config.toml
train_examples = 97500
image_size = 48
crop_scale_min = 1
horizontal_flip = false
stem = "deep"
widths = [96, 192, 384]
shampoo_beta = 0.99
eps = 1e-08
max_precond_dim = 1536
merge_dims = false
epochs = 22.6
final_lr_fraction = 0
weight_decay = 0.07
adamw_weight_decay_other_params = 0.05
Rows from block 2, named by matrix and row number. Rows with one number belong to one channel. Each number is 128 + 24 x the weight over its row's rms, rounded and kept within 0 to 255. All counts start at 0. Numbers have three digits each. After the name is the row's rms in percent of the matrix's.
# sq0: squeeze pointwise conv (model.blocks.2.sq.0.weight, 24x96x1x1), inputs 0-95
# e10: expand pointwise conv (model.blocks.2.e1.0.weight, 48x24x1x1, transposed), outputs 0-47
# e30: expand 3x3 conv (model.blocks.2.e3.0.weight, 48x24x3x3, transposed), outputs 0-23, a 3x3 kernel for each
sq0.0 105:112138147139113070123133130144138125128124116136125112125119136111106110123107139146096124091153137157131148125114125156109148175150159131134102143101133077099143130092172168138178164107138082110124105154115112111141078137116128164140124138160156120107094122086125110156130063108073149112
sq0.1 100:111131136154175109143074126124122107103148162141153136108157155119127128121097110106149146073128141121120126147104112137148119123141105102132107140115177089165140114106159118120144116094138132157115165080170053115137097161142152130112136091113084125113120103117128172142098127158142117119
sq0.2 093:145122107106096173121112124091075102081095135090150164112099116151106142129132108112122097112065092158152147116131105205111125161099160124131115100167124102124140106119083133143117128109113112125145130113148107135111108164093143142101102143137118145148116119130092110124128154122153126136
sq0.3 096:064128136118143125099105145120110115116146092111103116110150135124113115102120146138146104143119096156100151129155154111112099142116119122101132098148111132124126126140100101163101138127167086116114125099154156151093120067155168145106137122166141134128089113100095180121123154157072083121
sq0.4 098:121126093167164089133109124072102076137154160145096151113151124113089107115118143130129153168157129104132116110108178138129136134123114133082125150091123127124144139117082111149123136116068170108144117124152121180137152143128150135099141108119122139100103137130134132155070151159143156136
sq0.5 089:115106129111172120099095126130096153146120118184085136107135140141075118116112128126119118132158093112126139090136149183118084156119151122106127118115116128110117114163082141166083112147167128113157130135123137139110093113113106120137134145121161157151172107127095102148121103117071139084
sq0.6 108:116135136148117146139144129128088163133084127115141114141132093134100133122152122117130095117125184092114155153116134116121103156125132110155175133139106144113096083108130170126127161173122183165100141082167128153146108118136132093136125102139091136132124137112162143120106126194136090170
sq0.7 110:117154119142127066101096146108136142109136136129121144141115120143093079161101114109116163103135111143122126114122145118103155161124112118117152141129101139126126114100169097100129097091131137124140079101149156125150134148134093104106140144139119089077070098159154138081080132140159127090
sq0.8 096:126077140146119125121132117172112120153132127133134141158141153149090167101118173141149135120100112154144118062132103144092131128157083121096149130112114126090157118133114115134096113119141166086151138138148104150166134145094144151113099157132127129110180123169140129110116143149085174092
sq0.9 104:122151176141134125164166106140138112154164107110105150124147145121142173095114127110121185103149129102133143122118181137150108154146138124121132156147152166145175136106156127128132109087138123133130150093172131121145093100120112118150120087099123082147165099088143102125150102136087109151
sq0.10 083:084137130110139170156104136136178134141113149154135105138123145107110156121144113107124144114149129199148116150141109122145154106103134116117146137117151153096080107146133174130111104108120174126160078102108098145149133083168110134128141139143122131125133140131102141082152098176175147107
sq0.11 101:154157110131119141132154153144139107104136086143105171113143152131122126127147159130101081118122089147159106120144123125118116109106104122130132088138168092135152165123167183167124100140149119146095146150122118089080066174115129145153125136131175113112094123122090133145141146088130121118
sq0.12 108:127127115110127141144124097126145170144108137139144143142085115131117131173159151138110111113138175130127140140111139104132158121099162080103126126142138089111116111108102136098128135152121120126122160177110105155139091107099125091071115170108099129091110163108165087079121092102119172138
sq0.13 104:112110147158139078147127089129132123117150165092094120097138144145095143151097142157134148113140180126121123133128120072118112137119100098103182120127092144092141105101152134150117094123131143114133153117105137097151116179112117116179073094129125162116131154108130127121146108089143093130
sq0.14 111:123174121122140115129136122122118123147138141111122119165135108125096113123151074142131143081085147137117165137135101118101173093143099127138136121135119137112146121132135111120103119113117095115086084171119188172139094107130140133121134108089082095144102158088087115145082129111127078136
sq0.15 099:138107134137117157140160140115123120139134115101127060195087099117156130079132122133124089130107122113067133112126141117163122088146151139149120138185115102140123127134138138130100159136124126122085109121191072116150139128112114134106109175164127126163128152107120118126157113139130113126
sq0.16 094:126155102112152125133124099169120142115133126137135179111135148101123150149137108121134122112163131145145140123088099153109156149107139123152126147137106164126069144134092146114151118140125125130168123076071117143141143128159123133121225149101132103103124079118167119108127111164123111124
sq0.17 109:082088142110138093111144141131120141161133128120133142135122143109178144127098151182132126085137119088137175109115137122144146101114143150129116144160130167105111147184150167173115102112145165124137135132074126144118097128125111151093120120124138103130127135099122081130120095111179115173
sq0.18 106:167133101092096113123158145119133128127118145106095082103142107113179110136171135135138131109086130111112125132141117109150107112172116137167133156159126073143112106133146116146143192119119100145145155109096130088118127133101169133170121112132167107136095079094103139122112145140097148142
sq0.19 101:163114079108136124096111147090119096157095103129093163162112113111134095156116139144158093136075118132184130128139129141114126123131162126151146151135148079113093118150073129114140109097125111115150134093122147127141122146135165101125150123146098083137117121154095140087108150144106095099
sq0.20 091:100130148125119150161106172136146097108146130141134076150105135124127153120171116141160143140173132133124148122155132143093145106149100137100135179124138153080123104135131145141159144087146087113144109082108120141120142121140121140098158165148182104150125103114113112078162112116114124073
sq0.21 093:129096138144128165117173093176092136087136118102133164093125154148110140142122137098126113110095144173083126119117127134089139086113159088121135119115131114138060121112125132118151157101110146147136096145098132124140101141175124133170126138092162138162128136081134167123131147129105103127
sq0.22 095:101115172136088127149128064109123102138139147137107123123101134108068148143111144159122149110153132153120143101094084118100125136112129121097098053123125139116145125156142095137107127112122119135061150135149135129128147136109145102121144109128139134074121095189127155155127146147117106121
sq0.23 104:109161169111101098141141117086117112148135143133107079133163111141138122091106142134137133138129131120085136117107120121129090131127095123103098082180082108151099207169136127117141121132110124118110145108101109101082179108119128132156110141123098117108115106106134132090131129144100155103
e10.0 095:081143142137148127111142140146130153106139088148122132100115119120109123076131139174118124145100140146153113167114100114105122074154129134148192
e10.1 102:147081096083102100118164141147164143150116139098140113114130140147074149111122135084098123112110137132122100098134154126100137116129112100176112
e10.2 104:137107109157124154132143100096117091126123151136132084129129161106150164164115069148153133146127094097116113109121139131094092145117126171111092
e10.3 098:112160121118095088127097102131084095135118139154127155116113109098149179143087121113146144158091146152159131159129129103159134128157087144115118
e10.4 099:134113170126099142178155090138156145137103158117095107090118133126153146134117109171143105125114126186101091128116109109174124146122122104126119
e10.5 101:122154128147114105157133075107113145173119142143081158132089114091160111143108120128119105165140102108164102150130104106121090115114130125137172
e10.6 119:139162102090144118147098114111120181136111139119117113131130122138116175094112110119117098109114092089128099131080167101163148151136130105162111
e10.7 108:109093136126109119140104116140161172120111079138151085129149153134091111121112148145157106117094116126149139103095093128130171085139172140124143
e10.8 096:130113145118132142126114178155129098117143159179114116114099144137123175158121130151145105162150115169175115168126111112142120137084103125143094
e10.9 106:151134081137095142152083116134117125090092164084138157131092079157101120106163112122149092118114125148145142138144117109111119144096103114116123
e10.10 084:089135082118099085137126096105150112124114131136149092110130128143123076137133154128139124110101170115113128105158173112114094151103152109158094
e10.11 096:082102181114149136071139163115114118154129098152123103164129156150112131111126161157095135113093133122140167135111119140131089107116106135157124
e10.12 099:063113127112138122131072141118147162120120160136088117162136105132141099151125133101082148093129120121159088138133148151141134116146179132140124
e10.13 100:131102104135130103140119090131150112098094124121085159115097132184147160096134077129133104118101111109128136128095141088116112109130172124120093
e10.14 089:092149176095122142140107136089100127102092121111148128113113142156140078093136102120079085112101123152099124124120135105107166106137112130146134
e10.15 081:106183150106096172124127162114114169097156135110133112158098128131113091107107134131168116175149130133121148107162124131108160139129122136083122
e10.16 096:103079104123133121125083088099138161126130092138144156116145121094130142103140109129101130105119157115144145118119142117106116069182151118150092
e10.17 093:108101156114165111135098153141106129101117137094174157132097110131139177134122155135105120092105133138105200142106135093143107136134135113152135
e10.18 085:140151149092077156076184121110121160154102105138124146157124109104126129104102110135095101107117106160116079120115132142120108105136110132107111
e10.19 112:089088128136185148112125177143112120122144123125097139116129143110160185120099088140157113148151122128137113135113122118119122091173090137118102
e10.20 091:100144117080091097140125178119130092116113136127167152092108120144130093127155132121106136165084150131111133175146156115120099148115151114109149
e10.21 116:133138093149111106081106161084119128166145139108083099109131077107123154122138149100120147125133149128124107113129170113084112160130138115164113
e10.22 099:116084110130083127134135083129159069156123144156096153099147116148161140117145147135148142136123081140172121114122116103140114089132104115141103
e10.23 119:125119155132148099115140150144162129089113133111122151103087067122156084159137115157123128107116118128159186127092119119142141120173120106108128
e30.0 099:096138157126130117138140144137118147151138085112118093081110155128157126191165125098096117165094093082145146178147140127151180098108084114143131165101114135146111114082130150213162129104129153091178148162122166105145072145178097144136113138137104107093101108154142149147166132141162096147105129132141117118151126147132150102084113159122147193161137120139154162161121112123131106153128149152122099106148192122108139123160159117127076123117109140150128099117136121114109150157132158109136120137143117136122093145147133141181105119164158111101137138104131150102105126132166135138115104114131092129132174112111159126138110135127136102127151145114158105
e30.1 106:135175143119133128127138161143114126104103138132137141084118100112107116177092150105157150116111137133084112141152137112105116095136135140148160132079194112111097098145094091127118149113133118100136136117148116141143130096161125129106110126145170111151133172142097104109108154169133116120149112142153130142145100132068147140157084134097113087121150139142146136129117164122124067140191147100122153153063101091154148112132167117166154113147102139113120099133135138144129148165136109135117130152112121151108164151123127104136150155102137160101139061118119136145116170075108140128110144174119157121173114110118166142129140120140129163086130155148110119
e30.2 103:092117128122131095148117115131103114126105106114131200138150165109126164118123160103109092143140128078122119117130119093086108133150138144119132119146101124190107147100141113110160128185126139115085141147104172156115121115141100124143149129087149183155094083081148138135155110116137138114114083103102151119093178077119157131124123065116146113119112117129122107120134150119153173127137094119124112132102087111124101125133121099094109128131154141104133144103072148116119113145095093122125106057151138128179107139141153130139146135142151071121126101142132156089093160077117142123132117122126117079123093157104139152133096129091120119127143114107148162
e30.3 095:089133139135127084090097134153126070188107116139087185100149118145092127105121143092141129166203155149125123087181166121087123126128130137113138180112124112170142092123106117151155107124156131152126146095123129119136139088098127132108166128126143130113149146138111126132123114116118114151141106100116129138112124151126117125125109141157136105134106105139167111116115101144139118116128082105144164115150124193158145134118181116124106127099113099150154190155182137136102127120176148123114094129122105142126098135124137120172093087142122094140137136114134121136068109132132110092102123142181123153117122136115106141099081161109129127103089135082107134
e30.4 098:115115145108131105114088107117103091183201078090174144095134147112121112107084108135152172120137129131147119138122104096169129153156117121128093091119170122116131096099133125114095115158126146155120126128101146141111109106161088115134109130142093130116129107155073092146103113147128123137157139107129070142116113129137111097104113149142098114139108104127117115172126077127092151152104142108151161082112142118140111158153153127145108147112114097128122143118133125120106209125130099133142135117117132110143156111130129148107133113135156160097120144132138112113120095136114138088081077107105132169118119153123207090110140139137094128096142101107126129
e30.5 102:114158103163110132104138113102116076162114139096106161170098172140131125115129104056085112189163131102126133142157167092123111122123133122110137134132065123119130112153166193151105073102118131168111135182140113143155146126158164092139143087114123094143148152144148112126109162145118132117124119097102132125170139110116114124098120148173134135164084111158118088128156099136133111092127119146147145111145153154129102105170127117106136110144127129111129104150137151131121096137130124157124181120146135106165111122130098119121124116130122102138144105135149096112096121149153141157131135108126149120117115115131077114109128106171128148145088151134117127
e30.6 101:147128120130128133128156117145137123115166131134077131110136154122113133131119135151160159139130119121129124088096143119127078128130108123146102119147131104136128194101116141139154124115147112156115128151137080168111120161083116139080112118132183158155131106133103109113102074180155129102133115105135081111083133115101124097176108088145134120107114149148107091165087134119167147166116129155108159136121122136089129098106113156166128075083173180167124134137129149162133122133148131107111109119133101132175136101127129135138164136103086102149121136124164132140147086097094131127147143130172113136120126111119099173126122111154149133113122099161120099
e30.7 103:149130115115114120122108106124125147168165110136131140097152089127064168108129152130162170143153093157144170176141142117121129113103122132128119100124158120094119133056123127151087169138121144097127117107119102155137138093154136116172116087132134158144169127172132128127109119147134134131157085125160144122103108148126131123142113125131115117115125157098120142115145087133116106141129111158122138124134158118099116142134116103093144133120127121140126153147162128116132169134164090104128136076153151100169118094172096162165107149135147114133143142148175149113141139137109174092092146091113160097111146089126121114115156154140136090146133156164115122
e30.8 098:142097150187175179092086094122109151136133090148150115108161134133102102117101120164116106138128145123124149147148164096169119093106117119147121114122120113111139120122102122095125128109137112178140134111084119116170115134084172117118135120156127132130144144138151119136113133111131141107106143142096151142169094098158089100148127142148157154156107081125105118120120136164115104147120129157161123133135127112106113177118090110116124147128113129150099143134108083135102166145103120176175146124139122157132137132111103144095117103173129133130151109108121123138155117126140138149096151123129124135142156148135117142143110116088112105153132120128116109
e30.9 101:086112135170116143118094114117133127160126121119116135110129136120097134110090107128087116146100175156177152147079126136099123134137147131134127163129145137089119158146125124133119093139141133106167156124129126089128113129104139164092114172102099138159120119095124130135112121128126089175111121142102159134124105137158111127119142106108141130078176136103121122145118138105102164134094098112125128102097154113113142136144143144111155127096126092140169142145143147115122116094124110158154150147099120128108116128137103126130115108113171119102110149114119135084096119154112125135110100134117122094178077091134143107096134124159183100132114139110110103
e30.10 093:138168075119164090120156116143187142100145146116165088211116128161121130145155160146110098101128121106139105146117137103100116109111101162133120114158102084100176137143118138108141118141127126121095144121114147152081137134149145076188133107134139141129127140107108118143139121110126119107108183106156087072103092101099133147153107168110090145104124118130101192100115147124115093121176105142115125107124124128161143122118144146138121130149144110135120138192107120168080124149117124087164168100102183088105169098137142144105115131116131140123111089187104146117097175054106174122113168129100127093120097146137100142135179121090105161138113154101096153
e30.11 097:131136141082159142132155081061153167098155087081151140130133145128140106091135064127111172101142112148134118123156102129108120142132136112116103111153086143118114132134128124123147120125089152128114160130090132159086147069092105078152093083119111137099106078121137148118106119129114158101066127123120163094136132107107110132118090133130092127111092151152114131151129108163142080119124105120122078117090082121129180098138103099107111137154135110126107120102103160090118119140154119099101119170143136120132141150115124102170118158100096156104092114103128131128127089140185112144151079115111117138088142114123086101129096176153177163102124159154102114
e30.12 103:172081143163126125130124100113136107138101097138107101158108109128144114110129102139141080100122123128095184113106122138122128131127151165155108148153118073144185115115108110125130183126087108139151100146129124124119144127138164125127161165107091157112106096086122160178135179110101149127111086109156119107090129104129125152094098121101151151134129093161145090150117104121099071122115186120139125162106121126132137131138150172118113169157142117114133086119107136131121149140146099120142122125120150098148147120170114131113136134087094153115115111142092125113147122080159142123122137110111055119147102155203093101115191107102079149143139139173110146
e30.13 093:149140106118135124099157168128116130140137119108131121118165125115113127133099148114144121138121144113126142136115102110154105132145117110151120101115141114147133129153135177121111127133118181121169165114184166071155138129131113116181136129156116092114097125115166102096136130110143119113135146109144125098110101151103135133101113120125083129099142105135152202110160123145134099134132092113143139132102127129172131181121163111142156165132133159088128105158114143135151127150115133106116129137125139121150142159127139111120138096158147099125123151116081156094161029162109103134113120141134159107136100095076186081124119158121141122122131134173102115
e30.14 097:134110105132103135124186125139138105097165144150130096151109111117132127090141131146134108126129151119133119118097130180137118090166183123115178080144141124119150112088118111117142162074122124093129131081149174100155115152143121148175127136114166121119099112124101103157177103116150119103130084118083156157122108144087140115140090123081125177118127123098156143121152103135154133136097140154142085126158129126129106111102145143167101149119129136139129109130128103155106084076093128142153139131130114132148139104135149105162133143123134067150068176086128145113166072146101127141135165121132165122098133089146122083137097087107100102142119125101157169
e30.15 092:123089169176131111164102124140133126153109105187082113132119132114138095101124167165156134108122127143126160130137090129149133115141141132138147108107136127147096184116085166096120147178112097109115089138084082103116107125178112108122069124129129100113074096128153161127133088148103140135163104090118158104119119117129137107156159106110144088111144125120121085127110164109121137164129163111148141125146163116116141138122111118113117097116161159142153153119128200113099126153096123131090128130132109108149103113153119090127137122156103163134136103109134083156133140126146143129133129112159151111114122158113156133119116143113112159081144128130149139
e30.16 107:131181091120119090172137133111143155134135138105137092135162081105124133129106153150105123156130113118142126116125127114122109151128139172140077152143142108129138108108110140114139112105162144116121110158101105179113113128155167157143156058187107125113117109129136158105148145104126115090144170115136078095083156115182100150113107101105126100135141160142229118114158115159079119109147129079125092099156104113144156140166158137149126133141135093130101127125103128122095157155144104109099123124107115110113125158080117155118126108107138122104155107158117120121141148109152168121148097161136049180142131126144065155155115086151112133142078130150108122
e30.17 100:136108140106083109135138122118122131143101124122142114128145134120109154116100133093118140125148146132157115119141094160161148093116144095128120145149128119115150130103139119116121140098102099160111095121153113123087120144082168126095156128075134121112095114078157175123099139139112126126132140122108137093128102126121127136109133136155105112138134105139137133080143162090158156119124124114115033092132135133135126119119151183117136153118099144120085106134163120119144135133099151117068124139143126135101092119152138102103078117116135105112096085141149147121121158162163087145119131110076061162129107108142135122140170134091153121165105141119142163
e30.18 100:113131139152105128167089135119130134142124157112106092142140097123107100103177092116114119152129097123116145158105104139146134144136175114151169119146091157128083111171107155149088112154162143120167158106161135104160137135125130182114179129094116125141146117125125136129133101164105088157129115154102138129146129143141094116098135099182122107099158179124150141128081124173077140102173127112135097131144076156136117122141090122115129118142115149139114119116110113171187112133154124125117125137144140140108136118124122144149110110080102141160136115106131105094137096156112131121106156138095150139130154151098137116127102135109125177129142106153160115
e30.19 109:104131126104136126111103108152127128148145120147085128123121112137115179110149126118128146140124072124130152096128142121146123146132152127113142156145115125180167103080091115117123115154130125116132118159109136132116129079118154120129117114116147171140080070103130155109122079127090177123154098092093097107090173120151079126153105118090128133142139130137128113128125157126123103105092137091116163129162099151083105114141129159124130070111127175150134138110115145157141154133123128132156108133139133113156099147113119115132118154116096090148116117137112117105111132118149105114139125130133120103117133164117123136095157137076124149088077126132174135
e30.20 102:116083100145161134126104117126120159108118114147115126127103131129099129155134103141145082132162167134137142152155130116155160129093068140138111095126125110126148129135117151105135109072104137100119145090114169139105134145101128147086088117110098098087152134130133117122109109090140105111117147088147118122118106149091124096096137137129148152135139093090149129135120160138091137103165131131092112091102124140158153120164112119139127132134122136083112117167125139121150104106078168186149099141124142116105131198128138202120119129098122096091134126169153117147125132076127111107128095115157171126144097107140107133111159141140146096149139151141049164
e30.21 098:130122121139112110106129114127132118136143114105126120165160112172111140108134136079143122154143108083112103066107102128132099164156157131119122137115130163141097142138123132125135115136161146121123148109135127120114098154159120128107126155144159115156084115105094105141162165118124138124091097121094153147121096123144090079118120111148114120111126171160148104158131130118089157085145165132131163135114099137163088108112113106178136172147141154147118142118111130135118105095149131097116180198115099168148100122112133129086155119142132122124102131126122111146123121150123116126114168140166115129093106138116117110169090105122153089133106121186137131
e30.22 100:131148124134121145124120157123090140112115112115150118156172120103151106114114150135141091146156193132128136156117129107126091120118139122146100137094136118117127135131097139074143135125138129097161109139114139145147119087166112134175132151093140121129161157142131133137094147113134070180132148144125133098114119138102125125108124141194128134116128102124128175139162112107105094150036094100154133161096166104129114115089110135142134124145125094113142133163115116100117124162157154103121095145124131146119098115139114126109074169186152197104118097136117142153118126134140122085159142111131151140123100096140172102104131126160095146122129124112136118
e30.23 099:103161133143086134142108113146142116111110115081103143136091124131119101115161109136145112145103148131115139099128183092127134116083123117144146204136119143115111113157090117129099122119097117088166168126128128105154094171139152131111150112092118128097151154133126125109094102124092115108120081137118150103149110130124095112105106107131122166156135091094140156163150112168111106093147102133145106136103125138129107164120106124106152125121130101101123106126142118125135125151114145167118119154129145113126103130110096128114095162172109125123154142076134107134094089197113121117095120091088133120124151113136097133142095122141170111148126126117128126